{"model": "class-conditioned image diffusion model", "dataset": "scattered letters and digits in many colours", "train_examples": 195000, "image_size": 64, "horizontal_flip": false, "conditioning": "class", "arch": "uvit", "objective": "v", "cond_dim": 128, "targets": ["largest"], "num_classes": 36, "cond_dropout": 0.1, "norm": "layernorm", "norm_position": "pre", "activation": "quick_gelu", "mlp_ratio": 4, "head_dim": 64, "fused_qkv": true, "qk_norm": true, "parallel_block": false, "dropout": 0.05, "inner_norm": false, "moe": "soft", "num_experts": 4, "moe_every": 2, "expert_mlp_ratio": 0.5, "slots_per_expert": 1, "shared_expert": false, "patch_size": [8, 8], "layers": 8, "width": 160, "positions": "sincos", "residual_init": "none", "optimizer": "soap", "beta2": 0.999, "lr": 0.0044, "beta1": 0.95, "shampoo_beta": 0.999, "eps": 1e-08, "precondition_frequency": 16, "max_precond_dim": 1536, "one_sided": false, "adamw_lr_other_params": 0.002, "steps": 8000, "batch_size": 256, "epochs": 10.5, "lr_schedule": "wsd_sqrt", "decay_fraction": 0.4, "final_lr_fraction": 0.05, "warmup_steps": 400, "weight_decay": 0.03, "adamw_weight_decay_other_params": 0.05}
Rows from block 3 of a small class-conditioned image diffusion model, named by matrix and row number. Rows with one number within an expert belong to one neuron, the router's apart. Each number is 500 + 40 x the weight over its row's rms, rounded and kept within 0 to 999. All counts start at 0. Numbers have three digits each.
Before each expert's rows are labels from the 100 images, of 14848 (inputs lightly noised), where the router gives the expert most weight on average: "strongest on" is what is common among them. Only what is clearly more common there than usual is listed. The data: scattered letters and digits in many colours.
# router: slot weights (model.blocks.3.mlp.router.weight, 4x160, trained with AdamW), inputs 0-159
# up: expert up (model.blocks.3.mlp.up, 4x80x160), inputs 0-159
# down: expert down (model.blocks.3.mlp.down, 4x160x80, transposed), outputs 0-159

# expert 0
strongest on: count: one
router.0:495507508462542498469503514552526486511537479521438475471503517413447490507538499508523476520395484435491539420547545495504463461516449569533464493452501474586436464468496413467411450531542508506531511478512589533503506546531464553540463481573500546547446494532526498455489502507463520394508560455544603488487497455427533497483457522457444521525494538536476513499438505500474558486448463538488481482407492564508527466494486492399430552514532491529512521508531482539527497554492481
up.8:484475508534553479453521485517515531531429488460478498542552436457596472515507488485537537523472536422581483564492517470509489556472483412418523529537441488433426550461451506549606500570528505499483507490544488535451470456491584479455546512503521546543522539513494421504544491487548463562470461525488527473495425468516482551536479536493458535445519453552489527518451575464518423469488457470529575504516540479474500549484562514561501488545475493498507515468491470502464533428426465
down.8:438508469582448501553487493515464445467591570436525548522530517527462488513529549479501526518476503546414520432502474487516541465523523536517536465460519503522530406556544482480430560466548466502507441535503512437549490522557523463555532478485571503464519508496427604496467519504453467476530515471502522532459528481469532411505535438528486435494475492466503432429519440532538511498512546609493544548466487512518447438507467495438500557528532489493512525474520561437440533535517534
up.9:509446504502477480452485462469523462549501538530487482558509510528514466437562491445457435550533518438510464469540416546537464527402536419557476510451523458537445515504479496535410532465532528473408530417496527489552578460472447465487432546513556513492505537516570475498536536523455506430464559517499570526465542535520509507479441501519545403490504500548420486537509519569567478539546482489541523483488493490525479503538428463505504500541489510466513537453509510436516506526416480
down.9:492541543485471574524483512515454564520555468469568439488518524458477516501434495499550487515415480508511497456525518489432530504548443526488557440524448546481579558444487520492619479557448520550575454532494457548507437496481582503534566501503470499408464477466505510509514515448571442540465485538504417513466502519491449488511556536477517503525551520512526511486536501451475487528453509464486432517559446493477524512509569540505494568512472464547461502502495500623490478487587508
up.10:532514490455517474481386496463501505553502454448486454409532523477506489481444461463480519501541508533568482489511471464521574544588489524429571559515496530450469579530478535465535481483455480520514495510506471525487467445482556432485499545542442550495472528478519453517510440424487525464540529532514467488480487463508472591527536451521457489539574422532485484549488464489504482458544454410457487500495568537436532509459537523554532443512545524431514499523488431526462485605520443
down.10:471529530496491522523560433563455547466496376526570471515502552511523498535575489533552458500509528425523537475486500495507569458393536466483486499547473485543461468496471468496462452529491534465439518478438469493510526566466465597462531426443496463462397509495459573509528448562527520547503483490495451569496510526454515443468454517488540472494490468450501537489478499538461501468458536486510465516531443512550485481535464594486484459482529482580482502536446540529532495415518550
up.11:497514478528522477511488412562420468520429424484442528621544518556428542442506482515505494484492497506487482550481518467428446524493536459534483487512457530525519474487542581543536570531497481539504499497493484467441470534479457534463589509456478458455489470490489469459508473477536465502579504466483452512534404477500470483475460477491431492494505534513514541543451518488520465509535520551476572527609551450529528577539524509613456469460513510477472491447464502500443548461562521
down.11:512567555543491529467486475458487506507492438562487497503432594522484501498519479517521508434508521421483526607484566491509460492487533541533510475544528447539504505425458457488504433601514463460503544458435447479547483533531461544464595490507458487478529525527542534479490474554438539430512559469514499504508422477528536470453498447538447542546579497575499523575513437503449510511493478485430500484523554454519471452511423503474496507459527558564522514534544421482495507502546476
up.12:562511480523468513557518494461525535513455525508478515488583511489502531428507445534548537555468502545465484549529497558513500492503518510526580540438543565503499479532520521536485487409507508452456495487520541437579471524453531501488548496473433461417503539493477425496530505394503495475495493510544439488507501439499529538512527405413531522509505459486533553561615421459452460555499528458500548548515565455500457553476506430504509435468465576485507461487472550485473513501539465
down.12:386510534469530596524542459450491528522500464516541420485444507519516526488393488481472523550452540470554478444499509513519552474460509565557574480546523529451516551475450540506576437534467472530537484507504526542552582464491498529454468564435468498469522472503554479501485519515496564462434464503488502486482492552491454545496442520502528517533447564496540518478422481552511498508563516533533434475563515497491538511494526524564556472530536427550482437569507450499513461452560532
up.13:543451508474516500535561436572444507496498502511563407550501560531509542517470479512478556485504470490533536522537561566547465402504514538471531538492484464508474448466492571497481494451516571563539513547490532463554511525578515527505461545555529474509567525509480504465490439458470488422512549493488520485471557461483433554529527587454533576531448498446482491506398529521568480479448509539596531507469456499491422537533507480464517521497474479539471476553504543535534458577515514
down.13:472486503520475461481573583530517532441528474477476529552473462572495434504579521561514565483551426492471456464479459458485476555480520502504531462490495542514513484524388483572437481583444565484474486541477592510490468521490414464537447517497521484508420502590499559443498496497489534536389536482516505508538531490492507428528515447496543490483521529553575522531495503480506481438492430412562538537477526521455501490476487531535494514520545521496518554521551542525556532470503505
up.14:501436483496472486574490448515529446485494489511498494528491536446553509484438543498508494531569520530413524504536509426518464499418517428579484466508480486464549455510552442428432451471517495495544553518505495477567497534510478500493532448511482505440609553441541593576479534449548551493495566468514497544517454488518532504470463500469552474531453535463513482425520483409512514499477545510503598511491483508482498455569442518489511525520507494494472574470478547498503561457419568
down.14:487499473511440477487440511500441437547519573472497471514447503442441447472581527536550487465424532456509437473520485547486466498534509501393481508461521491478495528454496553562494495528532520474473466462508503483425474513590499533507434555545555428556469466539498472470569478493462514505499448479550518496487511574492455483557547480519482485448515401535474486575520483541431535483463504530592503467472558474477550614494482492464508475527449488475489438512502426470521461530553470
up.15:459476490457505508573541463519509554480520597460559462537539547520475548493526531480499516490477534475474478406542517531518531408503470531533538510532476504475403470499524512441416432506544528568484494472490508540520494496524523606524419530563464510453537532527478483498548482490520521363531540469515512555383458541469457501493478472486470501537470480479532553531504494496534461506463438469545570516498510531408496565426394491487518518472530512485498523485497512494492483483506528
down.15:475510520482519462385539594460561553441545500491529490523465440540479480523486534462540541499477491570546565481432483545504476501475475619503548482539486555537531477569494458532497576518447531521471464497517573568501434474469514483509500532526476464511492536533490526471485496561526467545458514518508411601473567459497528441497533490524570407498478517508542430460422566487543453496496470496561482517493492529469448523497515507513508476544476548469545529568497481509522452494471446
up.16:420439480491539470558478492503453558492525548474504531460542536506535476474535489431396493585506553531498463439492487587591502480534485577522469520512544426448428487440525432529439507505489552583478493483508491412476498519529505531524460552559485542507534514561500575495544510532428496467508475500485431487481533598492566480542523513515526406534522493457529514498466533485521486427546466511462447450529484519478520488517444515504483518529495521474462549536536523440500498561458516
down.16:480530408482513502479476550513534416552459500494458544484565489469525509426428500472502467499485491474501489466515498506477463512490393526537546550436468466481514506484472436478504509491511543550503488509558455532537528538480487438500519558467472541444423541485573490601543525472595494511430540588518462537454568605537524484542541483436543466479528497517439498544548493516540504509509520476474453574533449462522423513604550466503520479498505460514528487497515551528474474519483464

# expert 1
strongest on: white; pink
router.1:411492537467509497528455508489533461416515570527523503508505548487441527601477520452525546549508462529529452525432537417508473485449454537594484577496491497445550533537564490484615552559432437497469465538426463438477507504505530478521544497476524553511524480479452520474470438513541503489545454452462515479509518490495560478553507509483407485496533509516559552466407441475540511448493546441494533489559530467490494522537476498490509529491497476485531555480539487461440472468537445
up.8:496535508471534469561483490465489591490396433524505501482536537453539555466474471439474460507567528535508574525522517448523477560463508444523490493559444563506532518482484544477504435575544414537494469553469533533495520555493500575475480503485437555489465491506499450540450534500556533442548480425497526478487407504567452489510459500535472547530512536506511568506541526415514503462568492439552531565491480473453482522514495488439482542509490467491508467512507601517453543418488519
down.8:519481475494485538469471509485446487527482529457483486523536523525484475518463505580424524487487518447509474490545540477534506456462539524457465465501510538465510440509521500511417448508497481464501521534557491384504524581478478438442507438519507475518530518499531489482590504494490512451469538475513482513474525517492504509520642510478525474432468452633496519463490507492447454522411533453527550532411546470491441516499540500552513521532536536393597493426504492460517457529457550
up.9:551543489451584501528512478544563486458477538419561450552547442451448532526448536536563555475497433464513506480513483464421491519629536520513503495529560469483576505486529564430453403497552531578461457496528524568541463538477503526487495510539506544453536500476488487532478493505557476483507574503441542484449446461478445530528566475446511497527480530488492490458491506532593506524522436453564520485505548504431488473549565452485527496536452474517465500508454502481493491476476504
down.9:570530588541480504480514475474476456461508442462474469554512512521514479468390525480494494543576513399482432516477515458494539497508559521465529401476527544506489518506513496511498513409506499425494561511522547446513534483482510461450449444550479464517516456511595485555487546561485563541497467479524481512499508553543477518565534480550590452496460478573500469496542554466486532480526583515418498518518542493484523514507474460530440539505563564434521490523509502577560489521502553
up.10:562492480529462507478567513514492485502487466443434500565481476606524523510501508504461503520455479548513519499495587507537476507585578561485540481501556454522490434463486477500485572468457499479520470420477542496504498482527491481491466484528534548405512547512413405504576563442381455478479539566476563478504472478470482505444486497459452533527472534462528411447558520496505461467484457412528492451506540472524457507520498454533516428541475544519523506453524545507471474521531472
down.10:508508488443474499521526494473549367560531486517415504475427456442500564471489504498512557534457463552524545483445538493529481473509460525457498512488486548505505544478549430483535439562511495463471524482459480536485499510497443546610440531477507430534511498447553516479455540542594632486485504529496539539488507515488537475512503537480572435529471499513475520525456558513574429488486552530520461496523427531496544485503536513546493543532500549549504475468511425515506522572448546
up.11:381507515586606538582465539557490475508493545487489498549555485528492571469489482504509510540510528545539556516494462444462446535448508478512462565492492565416496559479482503562511530523505442487520504566482483489425476549483512527543560491442515490484488462479482494495477479492445456426466517533477469526530523561488536502445488505483424501521550463440437523491471511489407509460521442457511522519548495440451515513489464557496564493458482513525444462434511434480435444477554565
down.11:551476466513495513470479457444508522488434507537484488481476494454498433457477550497507489463506519462523391512551459461511496414443530444540527484523530476541490466539525464475503512511565437545569614448497499516434546509548486498488522443491475554544499569473548452538492478514493536602598484490484514525504499508534486539509471606520548465434532487526486534559571450440460539478503523583524504490513422509530567507519499508451451460489615525488560519498523493515522501499530469
up.12:544528476431549455551537461573476538505461466412514502490490470526470547501494542547516482432545458491488543533538493461456497578513505492481458527499494571514517541567497519472474427503554427542505500645461528595502485495418510549496488481475458506477456528561465458521450492487561509464481522420487550474502437545527444538489470568451465522491470564487543508454477509455533529523479507492548468563430531471509538526502528538458488489528521432585523463541489531497442508480456453
down.12:559494496471510452531507486507526537547549403490509491527482534535442501554481489572524512494557447513522504512475568514494448472526530551480433491493542511496486462518602550523465461526472585474456514546522500401501459494478473447451457422460586431479538536466487451461516546480462488510457502513507496473457480533442474526477563454532517512405443493498479528422438481497489494470457521417523546583448536511482483504469459458581383517527463518508562469481502511489486463522493459
up.13:546502479479535519430519493435463541526457453523419503553452512535501508516467466498456529486529425448445522456488468386567474531497518509471455473490461507518460499494500510469506467450484483506475432497535532516540526446463572561463469517484495495492486575567591545469484566453502517507491502506513469496549473425491437551486577426446525521473490531510512468463433567536505481442535507526461371488480531500551489528456515480545572520509530522530514445545508564548535563527435452
down.13:499490497534436491514484537504450546500507487519553541478536545469506473548540471531531525548445499500543519485491545546530515453488514415425510523446434519513469501463428488521527529513466428465507455506531393438523415587469451533465474485541526444592454416494495458433507497484501458410503460447510535467468459533440483488488488504458417526574484512440472524457502457555526528510447437420532515460457539467532497504470494505517457488520485466538473492484529485427510398536494466
up.14:573522438463537523509577486459448418557476435444454522482512507475502450464577481531497402528453551502502476500518498481519518455468577482368520486522520525578441470450487568496468538487509509468454525501540551463496503480474579501481407477439467494477488526493489502507507583500502525555446472454488546488526421522502439450564531470506493480454497451537507564532476504507464521476520519514491512542495580484571457599540507455475507468534512488536493452495473561523526536497488564
down.14:477520543547536453517426463486450509533429533522488459466515418488500548542436532466576466446473483438494445551491534549484512539569553577610493465466506513500481456482494553515523443518506352542511493422500494456499540548517463514429549454506472490542460455567475477429499544423501485455507499498504454489516495474539503495463452510540497572483555508498475483457533495557482483478498516491490435473494435537389517467509469549524508504467469552459497537451517550497499461530517500
up.15:614521468547536479438487440434538479521483522467479500515488447469443509446515562526561538487504525424477466494492504525496528526462559394503532527413516550512492487529550505495458512476518458533501562444497480514520523436509555423497505509477461460542567557515502541591520494503446549544555541521433556531451429510558532537506475589528443495530459435487516515455566443460496497514489509438579502511473493508497488479501459490458404477523468487463544515524444516460504470554534484
down.15:499535489486593464485504450540476511491524491497487480475519507534482467445456470489504412542443444522503499448501409544597479464498530554470514481485506473440529482529503449468483427522485514456479441494512599519452508543472474523502523486470540469351530478519475515487480549555498494486459535524459472472545517507473479453552545467507569479562540515577523467584564516572501425490562465608512449493526568571482523499458502521508557477494560522483449506515476452505477483537488502
up.16:528515422509507461489458523520519456567487473546533516530481465586603583472453491533503527498606539543461525554484504415593515543526532503504490458530526555556494506561510525490587494468516502461479538493537440496503581554473468528441502567517524497511534532462447514517467495498472502531449471444494503438560551462463458523522507476459483488444555469455521508524506489523445464487545466436461556425526508497476475547515512561535493438502531513464402457441476489479467491479569555
down.16:419505496586537447442499444488467565536564488476476441459515489521478490501521543489420566571457539500543499486562491523476454459504554563521528511436495497480497431528452504559538551490540493561572440535451535466541504487544475435505476415425513499437506517468457521489475558484538510452475465513444507463482541494510464413512535492477550553543478505506543509486491508505480577391565468484492452491428510501529540461548495458490560435480516549521523540477518546466486540494432479

# expert 2
strongest on: orange; count: one
router.2:431505534483498428528500549451497470486532528462509495497485468513513561533538498507497527524575475487532437537458435542538576552499526510533554537538497460454531531515448522569544542521451414504460509436478408457489467514454590476478516527449521484560463482494511502472486476507527491566454435547514400469489480533556501442565488499543541393477544492453460478422521532491498483493526512489512480460570440480563561527578541562552527475472482490540444476499500469436515526491454480
up.8:479522544527542551508493494505483507548502547476520553471444500523504480448471507493424490537503545476495490525538516458417538431475506463457526525539475525539457534544473530495508507577447448423525527486471496543412477518439513494435456569463433571474558510547515485539533531446484479451617496470519423481476483550477551520515535447605525489436585437468508497497472444424449572537567507461525538514513504470470490505498504434565474461514568494479539503513502502536470467487522557
down.8:511536533510527542439486515507448562517525547429465534471587473477420538504522520481506516517516503544537440462511494486522616487534470542451546496494504498562517438610466462461475539488512536514514493523502547526467493586505483534585521473543468466516465395457517525500499458514479419485521431532484572486500525480501524478482554457543441452473521503472492471511502551529490467553437494481416546526475475534479485507459526431462423456531562516525521468411495477492540458562561543
up.9:569545449534485489512529518499517484462536535475494467549546503430485497558418505512489473583430488484503498510526503534441543470545494503490492554481521477501556500550552442458480529518557431550569527524453585566534537526495479514462462491569515451494484543456494554415535488511490494459501423443445511456543480441510563493495510510444473516569499489446488439532483530483432487470480516586500429559447582498498480453511488576508499523516511493503429493574557512422461478432458523
down.9:512492461467526484521516496523494502576549526371520494466440447518474487482490427516450485427532466486482506494521481486413530532512478504451537481515508527556550478530449461470483432551481548542568523517472576571472476529466557544526551467488465497446528489465423468486501483469574524491461594526492468414529504483515467507493548516489434500444463518508487535448557464385575475548477448474511506542491528512509489470570487496548532515414466459516478494517588535496429473531489501
up.10:518547381508466410499410525418491550533524545491442546475546489514460432519486465523526502493455486455450517507530488502429525512470490517530470549473576523476470467529542445483502534507561446569537528527475499560566486543516498509491473499548547501512433536461510506412555434534481487448507441454570530495559452433510536559485450545537404542557526502467504472540536492484438505507509451543450487514461516498566460498499495539497536540493526470499430485585530514482480537467458492
down.10:547517504465512506538511534539426451608490488419455515542480406491508525532476486480508528501417579480428522512506459533492521572492437492491485557447559453524509515571496434446511477552508503494512480519553560491539530531456526563504611430522457521442546508469512487463472450465568481453436559463479499531507549519546422513417502516509434529461539461541454473484499536470554466505479478494497466483472528468511461479550510591526483500486497456483472497547538523496516474562576487
up.11:496526420488469510515480529484548486512423471496461485450487477574478459554444467519503535528496448552508440477473566467480533504475487466509509483537586546491523456501456502581536486516503501472533504533466550520605491505439496458547555499477438444487491510565491438458489465382560480496466499571509490463516536428539525554492519440533520480469569498474525487467500492480475581469502551434581513544535499445484530427559486476561551506540441440527494452502521555580488455490505457
down.11:562533541490487547408530486517467471482560549532487518456488475476539547477538525467515480494485582504500534429471448533503437520493526475490493449489479443536455511484483431414485528544460445530581537483512509525471449462614509509470458528597445541501535527503501477531494514530449480522554524430495550580479477572551531444516450503414501527552464492475533470554477527574531487522559502513411469485472514531488497529425466533464464510568523588494500534497465451502504525558532505
up.12:519527515487464479503588471475503547436442475525485517559459461477567452511458480470502612461485527473454565501468486459523462543516561439544435436581482532433474521471437539488506467540481501446483510510477502519595508456436499483490584451435457495492492482545435514567450521465501551549409520535495557494450475533457484521495511464505541466467510494557533540449541553482472509455474495436519512454534482500556539476547513477506550554515546495521533559484537527572526537438467444
down.12:510468463524497497553507422540511454474526507534482475494519558529462468469500487471469492544471543505500544461541482454521486461527531496506498522465493498508534460473486495482477444566499513543483546502493468486601494448538556492532530505531535412587586455511524596526447455543531454567491527520393526561510447516524438484544502469433598501520499576469480493560526533487534429536539510562568595411570515431482533506480474506503462497520547535487422444489480504512456488504490515
up.13:510645431541470465469511541471507525547540461447523491503539452493462440481443480494498526531389531482495509439523544499517505539526485551507503550528572510505466486540466545474585503476491427499497449591480527464494496495420455450534514499507485484488424510508514478488516528478473466512505465478439559500518510540500543502517532523497473487551480428529566502460587549559419555499500474424534455558523483451525474519552562521458436586496528453541530458487536538550509499462455478
down.13:523488482418475584500537416526510599448535467546515515543484511497482510510540486501565496497508496511507486465532534590478538444525510505479516498556452458555531545534479479446458446500476454513493514541426485526513444567472562548534560489533421502505538477462546464503517522513518455459519532469477446521469449474488435528421443464539448563526443562442543500403482537531575479617496481481480547474486520494492527479486448514510467446491551477548481517542460481501456404503509509
up.14:577532503479446531495550501517486430430550494515492450514464574435495494516454480470514529451517467507469495473544477474527507529482527456550520462442452582464577491459512515414467367544492524541518491525478521507602465487434521506552471410468442456478484474491516559511462507469527487521442536495499551518461454465453479460508456471422516477532482546463537532551574534566525500502532526545548512443467503491542534465568502431477560531473520458487541495560520503511527421537490516
down.14:499520449516555464499453622450482550589463469520563508529480486537530424485473439586465516477493510522510503476450476559496506519461467564493446512528502503498440485480470490642506586425484496490462490466524527488464574511469510474429532528549536518573501442531507424506547461466455500491487466477551473492541540573540569512471489444567464530455518441512520486483441452479458509526433481532521474476519525490468444567436502522506505434545476510509457485496543528477501470473505466
up.15:476486489490487536424445536497532406486471407508492535406487547498493513491492498469524509465512489493561514500483499491590500439464572495509493427574501523551467565509471504536429522435473485468502516528582523485524508546467448481479531494479519537526577503533547504513513538480496493455460580528532513527557492531436484518567531477428428476462476476517446453402446460498448485528524453521508491526600527490510503520473553457479495454513541546537487461456490423553576468574549513
down.15:478573458513524455438473532476485495479464547543469524471492456443540557500471499526445512513520520541485449422467430471488499552415498468546495415426543484548504563496470515455496506467500434430510484468561433473522479519539480518483474536484539493468498492457540506573454460522503538534531476464461459521529531528544538539535398489531510495529470521487514529514474449574387571518554550532431435514487522504529498463506480415444558556426528484520466504486441549525536534448472454
up.16:555552531482470481501523523453501515464512486517515499470479467453630519494530553496474491541543524503411507574450475510527490478473445549483427492478495516457535523485484516588538566449492486445539514429498481514440421464474475443510577505536508538522465456517442509428513536461537546544502449479537375546499518510581506477515473468493494538532439431452498475521476527534460450465531490465550527482493528532465505448531520581486492461423495505474473540589560460466503562512544491
down.16:487474497544521521429390460568533510454461540516497444469498483464484591480501580467485452455485422503559477496485485475500488482489486475526449466551517549454508532482543505527499470513544515515478458539533523493415564444466450558510529497422576506462484521536488505509463513478445497493488566539513531484548403543487516473461420501497496450540547523435445519482501420531467571507428477496454450510568448576489467532499529440475495507502475504500481451495434495625512524473475494

# expert 3
strongest on: black; brown; purple; blue
router.3:540435472522470446460556418525483432499441519514464479472523481454499513467556472498512492564484549453522446521519502530478446500503532494448461488466494494529486510487557416503437474531531532508501560480540575554491509514576406566504481521590536566538536498501571554516484472502539478507580507415506514519613451493494483572494493508465525428462499528444520494516455526461493499468391519539506502451436581516503471508507475522447435520540560504493496459514515451475544518506430505
up.8:541506454554498473480472492454468483559555531417501526505550485493455502483534581495481455501506594500437534424494457476490520502555462428473562540478492507549545426458469495399484542538501519480542543468508465467490540524491518447507435446563545521505469539465490523465491471514459487532429456456503513517522496479492530508548538578503523482450489527519435502537410579442458400528475523504502495516430552490506513492528535450453422526531503467455462449464481562539534520604492507
down.8:551590480479572561515517477517551525540479456553442489458491554468532525476451469513452534586482514503569486514480507493474536476487502445558505493555514459507490518425505598497540454533461524431487441537503467538557452426462499487516538505417455506421511447478509450501478537465539455488519515555487521469410517467541501461487494486583473607558512472562471540472456526482541533512558545502494428496560473475522498397466534444535506458486505521536551475552474505476497491489513453
up.9:479549557530488517554488537554493507463458466489531539448461520413552548497517460528524493516533492467486527417461489484541520494479463537559501596466462527453500525493550445541477523412468481457492481469499493512484408540554538505537628429455543513409515474502535462544484423477564482518496494526494445552534533501512493527476514501507501488452501447481502523459471441505504522544449451545481503485580526507519528541475523471504495384410517507503486530529491437521525556457443414
down.9:467477552492541470500446471474425486524564430562522476498490532476480526493476511468544515484451436513556533561515445518518471493509538536551537455447516483526456551505572467494527476546519465542508459450505512468479515519522466541514457516438522505499438530456459471429487407555399461460504493479513513469516449542511432514487532504524518481428501508478435541549463450605519550508540455420471469580559512576475566543569547519506517511489546532482460519536512418496525538550526571
up.10:506517468466567554526470555482560453526535481528488518469492509524432462438490498487515477516499451464475549589538513520491482449492529446466566511482525529500568474495541473401593549485449535524571503548485463525555547519550545434507373452507477529446464484501480547522464490577520503525481403453485507451446576447533515477516450529559459542418447459531510448497533444517503416424524545508496454521506533466538509544438494445521485510540522506493461476515478512495498500518513505
down.10:479483518544495460473539542511465491534473609507558502528517423480512495439540571553535459500490572463463553523490520490492428463438501522544424493567502514497464501485461472461441489500434485499504575470506529490546527499497531619460510497469498513468518554571496518478429434494494561514467536497529430540580495580544494558477485521541527460547516514524468431594495453556508404521440492546496530458467541519508554568544470506488479533498457541438457488545496532478485495477474481
up.11:530460406369452498516552566539515445488465477533499528513452506466522500464512508455414467504527497549464487586551531412502549550434522473500530403474510456493515541545532477562540481549539563491509489516498510468532501497459545508477462432478497512455524517442528500517505506502532563473516472483544481463483434572504460499414538531498512523479495464468481440469533493513492484507512528449512500569563507487471512561465466469524564455484497505523441475577544517536612511467456580
down.11:470512525444491496577505480552591493513524499499491485546529471503521484516457469562511530527487471541434403604535502514505480464493508486410431544517478544513518444475432478461519507521526558490493538505488518502476510589494458547546499502551492493559550478467556485531502584552589592529467476492422544516566485450530514498449505470498500490552427495487491444531507548442490432505523413518482457470437533495591445514426513506472544445515450535521503499466518522507478528517571500
up.12:532548429546460464516545463440517465500509463435626455523567504584477492504470480537546518522529549492538493549515485545466590516480487546557528440547518499475483468464492512580488459473502504601489489496495502481555535524468487492443470482489457434445510486507460536442494477478522439500460527457503419526422542532574428476513503500529502454561514538524553495551531542524465483505527476473545522518564495467540463560545453525584492545477533478452453487531481589489482514483493580
down.12:460572530502475469545509511558520499487453495474474607485484453510481540464501524491397513510547485543503512513473553449460548514426504491513519522578485453515551421577525438463514506431502456372528510482496493487510544544544476505500483499510488508565486518534441454455544596510533533491494501561433513541509444550497528451537528471563451454428470521454503484447558547445530525512476498489435536525438458536534530476539481479440494468444477507535530572478502539534548503435511539
up.13:546531512545555499546476521550436560491529452507512469525527514474459473490493560507511516522548535567518503476491522431450556535517458482480611594508517504474479488509515482525578465471490507446506503510530407465446477504455512452516563494473549576414475525489480528489561537462497504503504447486518496524511422544463565568548512462453484556487462495530546531483428539468436472481507573484509605473403437454531450498493520512417504563469482499500532438505459449459464495520492494
down.13:570480483489510484466504482522544511550483525443507506501535532530496517579523517490574479483451534449535438557446513537492537461475475579432481557550501464569485423521503461484415502438550510536570486526510535562507548539499525505515413459524458555508516523523481544573507524534494491489515479493478515493514541510464523517542506491508489503509393486429500499396496510511491527499473428493454444581593492479476412478528462465544510515598535497538461523426508545540491496516594477
up.14:548514498491465489552554505496523493517505520490545473473490425476471466488532595486503480506549526488592517503453487556502521423427432501483461426511455489554450425407523559490444469509525467493509507509478529618533502453487464512456549523565471496555554463510531483526481506385430518493500517469477524511455518469508421489452526516499493496597485496482459459410431468530554486491455528467517459533508481529549436500457500538543506476557475526481516512584519455454569520512525480
down.14:491477470575509459527483548441459503508470584458425477498479527498429501520484506556520518493519482453562557552522539474530504451475500489494491470506496517504541397589492502476496592512493482521488496472499468461498582504503502491539490509522485592447461532503489510481576530495462500542569446535522507480552510472472533537479385504501527545466454512537509487428478486536562532505430464579452504485466451484590531534508462521453495490529526402493531419503424571534478479466448567
up.15:481508484570555430547469467455469431538516467481537557471474482481558554434440564537463494524563522421519434495475486544533512497387479479523468465524533473458492526483541507475478507556507439503494561526512388450539389487521498483503573453537513504503511487520509467507552512484491477527561538495497530471507547532531478520486563483557467540497482485504509529472474492493528502523566510458465568487515545569460445416553486611498503503543435525436498518489432464462461526448474465
down.15:469515518518484538488465530525425526523460501582548485531501517484528501500560500547535429487465486449562519533465482525528560501504529485531441548480456512503533433519486550468403508521514480505538518495462562499512508495536478537433530547439458537456541469528461516418479539472492542481488461500527509516528466494456510447453314486529428563501531612451496521487507415508465494508430501564480530522579513414551482480444503489467464513506484487467518541516521490512467460460446502
up.16:505567516542582530431462582459512470543539437438550546417523458492481506562420451524505520459467459539482394535517507488494522545523496524477510504552540520483512524501479516454547508583516479552537525550473529469491466516513534537460532432478432469496481502523461400414466413524520485430465506427567431470475527512551520483508456445500475541451473477560479475535474517436497480487542531476510511518559502499533525560525496556521475560550478456494532469487532534553458522529553486
down.16:488489512448493480502439452553458439527517472491532412500482488472435515453474564543481485441521500463538503410481520532505460537483460536492477461542510503501492498589581489519501529504516550492534496512495524445428529573460505507397453522499576517496416537496479539424483493483550542541511454518583507482522519470430491531536493589502481497449540519526465523532523474463480532418447580519561515487466484553437467571491547538492464428433470475456564424476515444492492478493495516